config.toml
horizontal_flip = true
cond_dropout = 0.1
norm = "groupnorm"
init = "torch_default"
beta1 = 0.9
max_precond_dim = 512
weight_decay = 0.0
Rows from block 4 of a small class-conditioned image diffusion model, named by matrix and row number. Rows with one number belong to one channel. Each number is 500 + 50 x the weight over its row's rms, rounded and kept within 0 to 999. All counts start at 0. Numbers have three digits each.
After each channel's rows are labels from the 100 images, of 14848 (inputs lightly noised), where the channel reaches its highest value: "strongest on" is what is common among them; "patch colour" is the nearest of a few named colours to the mean colour under the peak. Only what is clearly more common there than usual is listed. The data: simulated fluorescence microscopy of cells.
# convs0: first 3x3 conv (model.enc.2.0.convs.0.weight, 192x192x3x3, each kernel summed), inputs 144-191
# convs1: second 3x3 conv (model.enc.2.0.convs.1.weight, 192x192x3x3, transposed, each kernel summed), outputs 144-191

convs0.86:514529449518482534544628486531532459577559501454503479464442525450523517536480531460509625436561491426465583458522449447515374503479458499510425
convs1.86:487520500408370478463447476588498513533499506500575424531495531550494567489478477436506386553441424484483422605509489495526408421576541496492481
strongest on: few cells; cells: one or two; yellow stain; fragmented nuclei
patch colour: brown

convs0.178:488504477465574566462456517543479550458515469482467561487527507434471499537526488499488435559454499484564461515417478507518616478435471487486581
convs1.178:535436404461540471463523494516490512585513478527518524557529464505619458572541439531318504515445443435468456507447456440500457459450486509472483
strongest on: fibres; few cells; cells: one or two
patch colour: brown

convs0.71:546500604520514487506546531500359420532404593487464532454506476437421490552451414519500500516504488458431582539484439567475488541520512431426480
convs1.71:399483571500392491487476562530522500553473501543453528585429430507582532464576463510448395491428507580492586536468463420536488557394504563547506
strongest on: out of focus; green stain; smooth cytoplasm
patch colour: green

convs0.19:476579447491523445489486469479537536466479519521521530564506475466459522531505485471560563470450482453531398508504456520565477478482441506540452
convs1.19:496425446583496500582508551468567562510467473503504488460523484407431449445495541496481491498461375527512362376567473463537540517320469561529508
strongest on: cyan stain; fibres; vacuoles
patch colour: green

convs0.44:534522408502559479499519513499481445420447504450506544383482599589472440492543505500474438513502482476551492461474515431435511485491528436425481
convs1.44:515491555539492634478469397562448508545455507519538511575447675509583493508484529352545467486388510465498487564441403539499452447543481437502460
strongest on: long thin cells
patch colour: brown

convs0.173:555436440518530577552554545536470506519545495553421525470460502457391483477462566446462501553560479477428467471396533537443474459446490457547451
convs1.173:416484459499562525485602522565484479505543520541512536566451399516450494495487485531516453475454520434524521542486403358616406494390472475483436
strongest on: out of focus; few cells; cells: one or two; green stain
patch colour: green

convs0.70:593492635517574460513454481546465526526399644530573472500547538446565530497541409493525456495508471465440616542461495510537532424472536454491541
convs1.70:487495441473440458533513528516555562541500510566488516512414418522500577611501522597492507552544499448485450541517482519528540460428594490566508
strongest on: few cells; cells: one or two; smooth cytoplasm; out of focus
patch colour: brown

convs0.50:413476466519486508538444430519419500466491476481475492635519396500486479426531478590503491523513488523422558520434468555469581447472512551523445
convs1.50:490478415433491605524502496475428489528601441512505419521453486438493449533517456678566465498478495477434476482555517515480531496405507496588477
strongest on: yellow stain; fibres; bright spots
patch colour: brown

convs0.106:453550544532464451523486582526508520555552526508539493489561401529487508499512497579530499489551448536550574507441543530533500602481484528466464
convs1.106:517572472453378506539464546545484544655421499394481503488507455505510468534491455470469389422482492513438569546451464458486443453453452508411527
strongest on: fragmented nuclei; few cells; cells: one or two; green stain
patch colour: brown; green

convs0.105:650481528540531497503513510520508466502490560272447517537468489422507490504501477528495509451502514528478517559500470515468490401526472523494480
convs1.105:437468624516450518518497544505505395528503482500497512489487497533500505560518491467494656505452487511538532494464487547505542496512477522470504
strongest on: bright spots; few cells; cells: one or two
patch colour: blue

convs0.43:466524464522538480498554450500475432524551461484538547422533426488496550402437534380472477553477408534544469478413449484509552474438478458509448
convs1.43:455451508497521495535539481577505569462497537538493459538401509462578545521492613422500532501500404525517522592494498383499480483587498507494511
strongest on: few cells; cells: one or two; membrane rim
patch colour: brown

convs0.6:518481475464507458575477508461565505492445508517542573446565422457468473518616472505589513538552566508528434470441483524511545494465454568501547
convs1.6:590546547602427446571526572455610464392486477473536451485496507489408522564490454637484459422538473570511544469551533396526482516486515532523513
strongest on: long thin cells; few cells; cells: one or two; cyan stain
patch colour: green

convs0.87:446467508493492475501412380470490499450510558533477558602501413543547538454525417530529444475532480471433442506395449537516490489486447491563566
convs1.87:497420473464503561514456478462444475507618470475471502495579503463504488532513489464511675536410492504546511514456528510491536498483533561580502
strongest on: bright spots; cyan stain; few cells; cells: one or two
patch colour: blue

convs0.130:417394515519581418548465497516472519490474448586533569413457461345472497444492479359531472486542563567523456426532469448525537474505502474466475
convs1.130:491446440508466572575501394580461426513534494577491485548511558472575451606519491475437459482523550433501477560475457457522468457547531487500395
strongest on: few cells; cells: one or two; out of focus; smooth cytoplasm
patch colour: green

convs0.98:499483464485339429501568561453567594459456434505519429514506585538510478506501436492494451499529438428543557580472485460497421550460504505546501
convs1.98:527452479501513501540535615432465414556482555510529454476457509425374489470545505590571417512444508491591522506524532421499466483385507470485522
strongest on: few cells; cells: one or two; vacuoles; fragmented nuclei
patch colour: brown

convs0.180:516487462486554519526564446442387472459510471668499488495551430494567536493560487575531596474573445452435574436454526484498518545516451471454492
convs1.180:460421463480459476444486493538443552601528462473604505459453490559538470568483472507502480473453536535462472517486558487487542432491590506584507
strongest on: membrane rim; green stain; fibres
patch colour: brown; green

convs0.177:521467483528487461439443575532459440493565516570522572517488537561556496523465491439545596524528555561510521483564493500441573546508420499518497
convs1.177:485391548495424481485481497577420476526417476535477497497395477582512576416427436471568443512479496468500521522401518396535484369494508513441501
strongest on: ring around the nucleus; few cells; cells: one or two; green stain
patch colour: green

convs0.151:438557407518441433479491503485535504525396499439402539587339667472511489512529493485491498486478535465584471562596462501500465373574444492464524
convs1.151:468647508529486484479488486461500565459454528470503505529488477525395540491551410513411470467501480480509454547579455535491499501421403481479519
strongest on: vacuoles; red stain; few cells; cells: one or two
patch colour: brown

convs0.103:485505442474445533493550461526455489462483481556439533472470465555466500496468511548439556439475419500465420541460505529552479528543574564483573
convs1.103:511467522510508466500514504482518542531521615553475498528511452506465482488533493593397451473444407488485532498522483428437508458476505544549460
strongest on: fragmented nuclei; few cells; cells: one or two
patch colour: brown; green

convs0.55:540513518449454390503486494500558570470413516397449534709402514472548551529513502539407562449513548502556464489490458486580482457457489512469381
convs1.55:502646478522486497560461514417513427452386506474506524560457445473435534470482496569481463451449479433515473528664424515567501460418466570526436
strongest on: vacuoles; few cells; cells: one or two; green stain
patch colour: green

convs0.35:413500552512524500473579504443466493459419565493516468373461419533473514487480505598513514503451452489502470534511497563436523520489498473500508
convs1.35:553560476515459513438501520494486593518511434518594493474463444553502452486555479586538488537639465527519476456476539527502525571454496576560473
strongest on: out of focus; few cells; cells: one or two; red stain
patch colour: brown; green

convs0.80:525520548432499623567571522537430465501523507516469542491576513506518505537444423476500586475489514498466584452444566560453499553445513412468524
convs1.80:485449475447381534478465486553487467517467497541555595498455571469528530546436365461436495536510460526472494502588470408495466477441507565486494
strongest on: membrane rim; few cells; cells: one or two
patch colour: blue

convs0.74:500464531456471440376525502497581530534488532471529511463511569521552514524491503422483541524512440549575514514393527556491435476574525433576534
convs1.74:482411572506457497531437446534498463445566557464527519488440514447529480481523546518445534474527491468482523545444550580491445464516502576530497
strongest on: red stain; few cells; cells: one or two; long thin cells
patch colour: brown

convs0.184:566498488510431512516413588535495372551483504519541475533501472467450409488526499568566517454415429534491500473487579536515491475437403498580490
convs1.184:417460456434459527556464491513469502643553528477530460448450451566392490459462543471425555516514519496440550468570517388456560498452558544543530
strongest on: few cells; cells: one or two; ring around the nucleus; green stain
patch colour: green

convs0.37:523438563574624448455497534490436459497470564425479455439470457575488485478467545488436515508454337473518484439534546551512405480432509472547482
convs1.37:492559379452499461557516495481450534478479494536543515504505422559525531518441540515398493473562461484624521499526506516449490655486507487465407
strongest on: out of focus; long thin cells
patch colour: green